From a checkpoint of a small model that answers yes/no questions on an image's attributes: fusion encoder activation gelu.
Rows from block 3 of the image encoder of a small model that answers yes/no questions on an image's attributes, named by matrix and row number. Rows with one number belong to one channel. Each number is 200 + 30 x the weight over its row's rms, rounded and kept within 0 to 999. All counts start at 0.
After each channel's rows are labels from the 100 images, of 14848, where the channel reaches its highest value: "top examples" is what is common among them. Only what is clearly more common there than usual is listed. The data: simulated telescope pictures of galaxies.
# convs0: first 3x3 conv, stride 2 (encoder.blocks.3.convs.0.weight, 144x96x3x3, each kernel summed), inputs 0-95
# convs1: second 3x3 conv (encoder.blocks.3.convs.1.weight, 144x144x3x3, transposed, each kernel summed), outputs 0-143

convs0.38,205,253,223,234,206,182,186,231,153,240,178,147,133,187,215,209,143,168,220,201,225,231,225,222,209,175,173,189,188,223,212,204,179,185,143,245,195,235,234,155,191,215,175,224,217,176,195,195,190,171,203,245,202,141,158,215,134,230,138,184,224,249,164,184,230,250,177,177,183,150,174,207,235,195,144,186,185,209,154,222,198,173,172,198,178,210,189,174,188,247,175,170,200,235,187,209
convs1.38,198,135,169,188,200,190,169,272,188,197,191,235,209,180,222,205,155,209,159,214,196,177,233,171,177,185,241,189,187,256,194,173,190,162,211,273,153,180,157,163,204,238,194,195,209,198,224,171,201,167,195,165,210,190,142,188,210,161,201,176,242,224,184,176,195,271,206,185,224,162,204,218,153,123,164,194,216,180,231,224,132,146,214,134,197,258,245,255,237,235,201,213,186,210,202,215,173,229,216,199,196,204,201,182,200,250,185,194,176,226,205,185,147,248,225,208,248,227,175,222,248,183,217,179,243,193,209,173,216,202,196,200,176,159,233,183,222,207,227,201,195,180,210,135
top examples: barred spiral; winding: anticlockwise outward; tilted

convs0.92,161,182,183,182,208,236,294,222,168,202,219,159,183,209,138,169,198,238,194,183,161,174,175,143,203,203,245,171,218,210,192,173,173,236,197,224,211,180,202,195,161,224,202,200,186,174,202,201,207,173,205,163,176,216,207,163,152,162,175,205,199,153,234,194,204,140,248,196,193,193,199,138,181,217,165,141,133,230,237,168,201,158,252,206,185,207,170,188,234,238,230,200,214,174,206,241
convs1.92,188,190,189,192,251,191,141,186,231,199,175,205,195,190,220,239,195,257,200,183,170,187,232,235,255,178,182,244,191,202,204,178,229,240,187,192,181,243,242,207,170,201,229,262,210,228,175,165,192,185,220,204,192,147,182,156,156,232,172,196,194,177,219,178,213,212,205,171,232,195,190,224,197,195,241,240,175,220,195,198,221,215,218,204,234,195,167,171,218,261,233,166,117,259,205,175,240,167,188,199,186,182,148,210,165,195,224,178,141,174,236,186,180,177,238,203,175,200,187,187,215,230,181,171,141,179,252,158,164,140,154,177,160,186,145,231,157,180,182,184,188,122,203,184
top examples: barred spiral; winding: anticlockwise outward; tilted

convs0.62,215,238,190,216,229,230,189,270,191,193,224,189,225,226,233,247,210,176,176,183,246,189,223,252,192,183,142,164,193,197,263,193,161,197,207,199,179,255,249,243,207,212,176,219,171,253,229,185,186,234,219,180,213,219,209,219,193,242,177,231,224,203,241,255,148,233,194,161,229,233,236,189,168,196,172,214,248,195,238,219,170,201,187,239,228,201,218,235,215,251,182,186,172,192,153,146
convs1.62,201,183,184,194,186,192,178,136,178,193,171,173,152,183,216,150,193,193,227,210,139,189,210,160,211,165,176,256,157,244,226,212,189,188,185,184,151,171,224,198,164,224,210,156,204,164,226,183,189,224,210,210,196,220,208,217,222,209,133,194,218,191,193,164,252,223,255,221,194,166,167,203,209,200,162,226,240,167,236,248,154,183,161,203,228,205,211,219,196,256,208,163,183,163,198,191,194,230,163,187,216,174,201,143,201,172,227,171,198,144,232,147,205,169,198,178,140,237,167,191,203,200,216,210,263,192,150,257,196,187,228,268,190,200,167,207,192,215,130,164,192,246,199,142
top examples: many stars

convs0.84,186,203,222,197,226,177,214,211,204,214,148,172,198,193,191,188,253,133,200,173,199,190,229,231,175,180,112,162,239,147,176,232,205,209,204,231,230,185,139,141,167,240,171,193,209,203,193,216,213,211,225,214,159,209,243,252,218,196,194,199,207,213,210,229,133,119,179,217,169,190,238,265,190,194,182,183,161,185,164,199,211,222,215,208,228,224,217,182,187,200,221,200,164,188,160,252
convs1.84,208,244,221,197,192,180,237,160,209,194,228,208,217,229,230,206,101,231,232,226,190,183,174,203,222,179,168,235,218,173,212,173,246,217,178,191,176,259,200,216,175,183,278,213,237,167,261,208,193,238,159,171,176,209,229,218,200,169,216,151,217,203,208,201,194,233,150,200,244,177,178,212,186,235,229,197,216,209,155,178,202,192,236,156,189,233,155,185,203,203,196,246,198,200,162,168,240,197,206,229,209,191,163,195,174,169,161,222,165,197,223,225,215,134,250,195,196,251,193,212,163,222,205,234,204,128,224,163,207,190,172,187,222,183,202,119,176,160,234,176,162,151,186,246
top examples: many stars

convs0.90,246,209,236,202,203,195,181,198,188,216,184,203,280,218,194,184,192,165,179,204,233,240,169,210,216,203,189,194,269,191,183,237,207,191,184,180,206,220,173,270,250,219,244,174,197,154,214,249,219,189,176,221,174,195,204,183,230,191,193,197,222,173,160,198,237,83,172,218,186,210,173,221,229,192,208,192,180,187,194,173,216,211,162,137,136,180,204,258,166,164,197,208,174,225,168,219
convs1.90,117,142,181,206,163,167,199,243,208,216,195,268,231,207,175,215,214,200,173,173,175,216,210,183,169,145,239,186,201,166,197,142,175,225,197,210,250,189,202,251,164,221,231,179,156,147,134,165,240,202,232,165,231,167,166,184,207,187,156,231,248,183,176,201,201,230,254,227,201,210,221,244,163,175,250,211,184,231,206,161,179,149,219,203,184,189,219,215,207,201,205,186,162,236,213,235,132,185,208,224,218,179,203,233,189,221,181,223,221,201,248,188,227,210,252,229,207,192,207,222,237,203,221,189,211,231,187,170,167,191,180,209,252,201,249,277,202,231,153,207,190,205,170,203
top examples: two-armed spiral; winding: anticlockwise outward

convs0.7,248,195,191,217,197,249,141,204,156,176,265,197,195,207,216,164,147,174,131,195,158,230,163,189,232,224,213,194,198,220,207,227,173,198,157,168,186,173,202,198,206,182,226,163,184,240,228,158,189,209,188,208,225,185,184,141,167,178,199,207,190,160,195,239,190,214,194,167,186,210,162,136,185,161,198,236,172,246,191,214,179,207,221,216,167,283,215,280,189,211,218,222,157,207,215,177
convs1.7,159,195,218,183,267,187,198,213,151,117,203,153,171,181,220,207,230,199,227,227,185,192,261,173,206,176,170,184,193,180,157,231,207,203,179,253,214,167,246,240,246,208,217,214,205,181,122,213,191,158,206,222,161,175,160,205,170,208,181,166,147,195,168,237,239,147,179,142,162,191,188,213,225,229,173,230,172,246,144,253,210,209,217,175,166,179,210,184,214,206,236,146,145,210,201,187,184,222,185,159,228,138,145,210,239,175,191,209,212,200,222,182,185,183,187,169,169,198,176,210,229,185,221,189,183,169,178,154,204,166,152,151,179,175,172,206,206,215,181,223,192,197,165,207
top examples: barred spiral; winding: anticlockwise outward; tilted

convs0.127,197,203,204,216,275,225,208,215,220,179,198,199,211,193,212,202,200,216,211,227,124,280,215,190,193,148,239,196,215,226,198,169,228,141,195,254,192,249,254,191,213,218,217,222,144,200,166,234,183,198,204,239,202,224,223,193,160,220,185,199,199,182,218,160,213,223,129,245,230,215,184,179,255,187,182,124,151,209,188,181,169,173,222,202,202,210,186,159,239,190,218,211,222,166,225,163
convs1.127,225,208,174,241,207,163,157,256,197,199,196,183,178,216,220,192,220,175,165,197,190,206,221,215,185,232,185,183,176,189,179,126,215,176,189,240,162,183,180,233,216,189,202,208,226,227,188,250,210,190,164,234,199,229,126,213,195,185,177,231,217,159,211,220,231,144,199,167,254,192,267,217,208,212,178,173,209,172,146,208,160,152,187,189,169,225,222,252,194,192,206,159,187,237,195,164,159,225,244,148,228,215,229,163,202,201,206,203,207,218,175,189,163,219,190,133,198,217,242,231,193,194,220,178,258,192,242,184,150,205,205,203,85,245,228,155,227,175,205,180,183,180,215,162
top examples: barred spiral; winding: clockwise outward; tilted

convs0.53,223,236,223,184,200,197,249,169,195,195,166,238,302,200,177,188,213,190,184,144,164,213,235,199,205,192,196,180,213,185,216,229,179,174,177,191,172,228,238,160,211,208,209,259,210,170,177,206,205,190,206,179,195,191,183,244,185,150,212,200,228,165,192,206,172,287,168,202,203,204,180,193,183,244,177,243,225,188,150,216,295,177,159,169,249,168,158,207,178,233,188,185,224,183,178,193
convs1.53,230,146,233,222,150,197,219,241,146,171,193,208,170,229,193,212,223,201,163,155,178,169,215,211,178,230,242,192,177,161,239,240,202,191,198,167,216,152,263,228,176,168,180,184,203,211,142,173,149,191,194,226,143,177,215,200,148,153,201,185,121,182,180,256,236,196,196,248,196,202,200,163,187,155,205,206,221,216,165,226,172,171,175,177,191,191,206,222,207,191,208,150,187,200,212,156,129,205,205,227,174,156,231,162,190,198,163,234,247,210,239,223,147,151,197,216,255,148,203,181,204,180,244,199,188,226,169,216,210,171,169,219,166,164,222,191,219,157,192,185,200,190,177,238
top examples: barred spiral; tilted; winding: anticlockwise outward

convs0.130,181,219,163,183,137,224,226,226,234,235,212,222,246,199,206,289,200,189,213,171,161,183,165,222,195,144,191,195,191,204,213,178,237,189,216,206,190,222,176,195,215,225,201,239,249,262,177,226,181,190,194,230,202,189,182,179,202,200,237,149,233,234,194,202,195,158,186,205,236,220,153,179,222,213,173,172,173,214,185,208,171,234,163,149,221,158,174,177,128,286,193,174,181,163,171,200
convs1.130,262,196,143,184,155,228,140,190,214,253,215,193,190,161,196,235,179,211,181,286,169,219,182,193,206,202,191,200,184,238,183,165,197,189,215,202,184,213,163,206,182,290,165,214,184,213,178,181,244,199,243,239,178,200,214,166,212,212,218,171,253,233,175,195,152,225,235,203,183,181,179,226,218,202,176,195,210,197,193,187,147,166,195,211,222,252,200,178,198,275,173,186,221,261,210,151,203,240,174,248,166,202,210,164,165,230,185,151,176,165,170,215,185,190,225,191,183,273,216,237,195,180,182,161,204,221,163,174,217,233,163,203,149,234,160,199,200,203,197,212,163,183,162,153
top examples: winding: clockwise outward; two-armed spiral

convs0.0,187,216,179,236,169,218,206,267,208,250,217,192,213,249,207,180,189,173,213,231,178,209,204,193,180,245,202,215,153,213,101,211,210,266,229,220,198,197,266,225,177,231,219,163,210,198,212,219,210,192,180,213,168,185,230,155,191,229,244,240,205,223,180,159,197,201,209,215,248,222,196,195,246,200,202,204,252,205,186,189,177,205,172,121,127,214,205,235,155,197,209,213,174,240,215,232
convs1.0,220,138,164,160,165,188,184,242,191,230,224,230,265,210,225,192,198,198,206,205,184,202,175,193,213,199,164,183,210,172,204,235,217,182,177,192,208,180,191,178,184,240,169,224,182,188,150,170,248,201,228,139,186,146,209,207,196,229,205,210,237,162,172,171,197,164,192,215,223,215,179,211,233,240,211,236,241,155,159,174,217,188,245,221,181,213,225,166,183,241,203,162,194,188,204,239,184,233,164,201,244,187,258,259,203,220,223,220,204,231,164,201,228,207,199,173,187,280,207,191,196,217,223,210,243,274,195,204,139,173,190,180,189,189,248,323,145,182,183,207,202,209,197,199
top examples: two-armed spiral; winding: anticlockwise outward; winding: clockwise outward

convs0.1,203,209,190,165,109,195,230,228,211,160,201,185,234,206,217,252,249,175,246,193,234,181,177,137,203,186,191,196,162,228,195,177,208,196,248,183,201,195,218,181,222,192,221,220,231,212,238,206,183,194,247,187,253,157,165,118,167,177,213,140,212,228,170,193,209,210,153,197,179,218,195,171,231,202,194,182,268,178,198,236,190,176,155,176,219,168,189,142,202,247,191,213,198,212,168,226
convs1.1,228,174,173,222,175,216,171,174,206,188,208,187,194,120,185,250,161,196,192,254,174,206,220,196,199,224,193,187,259,212,157,142,175,209,219,191,193,196,201,253,194,236,184,174,186,235,193,184,213,217,226,180,174,220,255,164,204,240,229,187,195,242,128,220,192,236,160,161,197,246,175,189,213,194,212,208,220,223,201,183,170,137,151,208,224,227,197,185,145,269,189,191,222,233,215,177,196,245,180,237,215,170,218,156,134,229,214,200,202,192,239,269,187,163,221,177,167,214,203,198,197,218,167,169,194,217,158,217,198,201,179,240,141,223,154,233,190,160,243,160,177,224,172,148
top examples: barred spiral; winding: clockwise outward

convs0.131,232,214,245,227,224,160,165,219,217,208,147,196,171,183,216,175,242,193,201,200,244,134,211,159,179,234,170,190,208,209,227,207,278,197,144,157,210,171,155,193,208,160,212,123,177,160,290,203,209,224,222,198,178,226,185,210,231,176,166,190,169,195,215,240,173,201,202,179,214,179,194,243,168,179,259,162,163,226,188,230,181,189,189,231,194,224,183,190,146,200,200,216,193,192,186,222
convs1.131,238,257,195,198,177,151,245,229,186,217,187,235,188,232,277,236,230,179,177,197,211,187,250,201,169,175,222,195,222,151,203,248,198,189,205,222,186,162,179,200,219,139,178,138,207,86,228,187,204,183,180,217,170,204,233,204,210,175,184,148,175,163,164,169,218,219,184,172,183,156,173,168,202,196,180,194,210,200,203,123,172,206,190,179,197,183,183,209,218,188,216,187,212,209,195,176,182,202,199,234,199,185,201,144,237,142,189,167,211,218,174,206,234,171,202,223,223,233,206,221,180,181,124,239,161,205,220,181,219,154,144,167,219,230,202,169,205,222,242,178,223,160,195,265
top examples: barred spiral; tilted; winding: clockwise outward

convs0.65,206,222,206,170,223,211,194,181,201,189,219,226,224,186,214,164,153,213,202,216,184,162,187,183,209,211,210,213,160,220,233,169,178,177,199,206,146,180,281,217,192,183,231,187,196,160,187,176,204,192,174,128,172,184,201,110,171,165,198,180,241,249,170,258,197,211,201,185,206,229,136,216,249,196,197,178,208,227,194,225,256,177,151,195,229,230,220,124,216,240,211,174,186,165,245,208
convs1.65,258,173,151,141,213,194,192,191,171,229,185,180,170,211,220,182,221,220,150,253,177,219,209,181,178,124,229,237,224,242,199,223,207,139,187,197,176,176,222,235,203,188,207,163,167,211,162,237,160,191,198,205,183,199,215,175,182,204,199,123,171,207,143,191,181,273,206,227,218,193,254,169,189,158,196,158,218,226,199,187,197,165,185,196,228,147,232,252,201,196,172,119,243,171,228,199,220,215,194,192,177,174,216,176,184,156,239,211,185,179,225,179,175,254,246,178,172,183,193,224,184,175,229,156,174,208,158,184,253,190,193,192,175,192,139,250,187,184,215,196,189,158,180,198
top examples: winding: clockwise outward; barred spiral; kind: two-armed spiral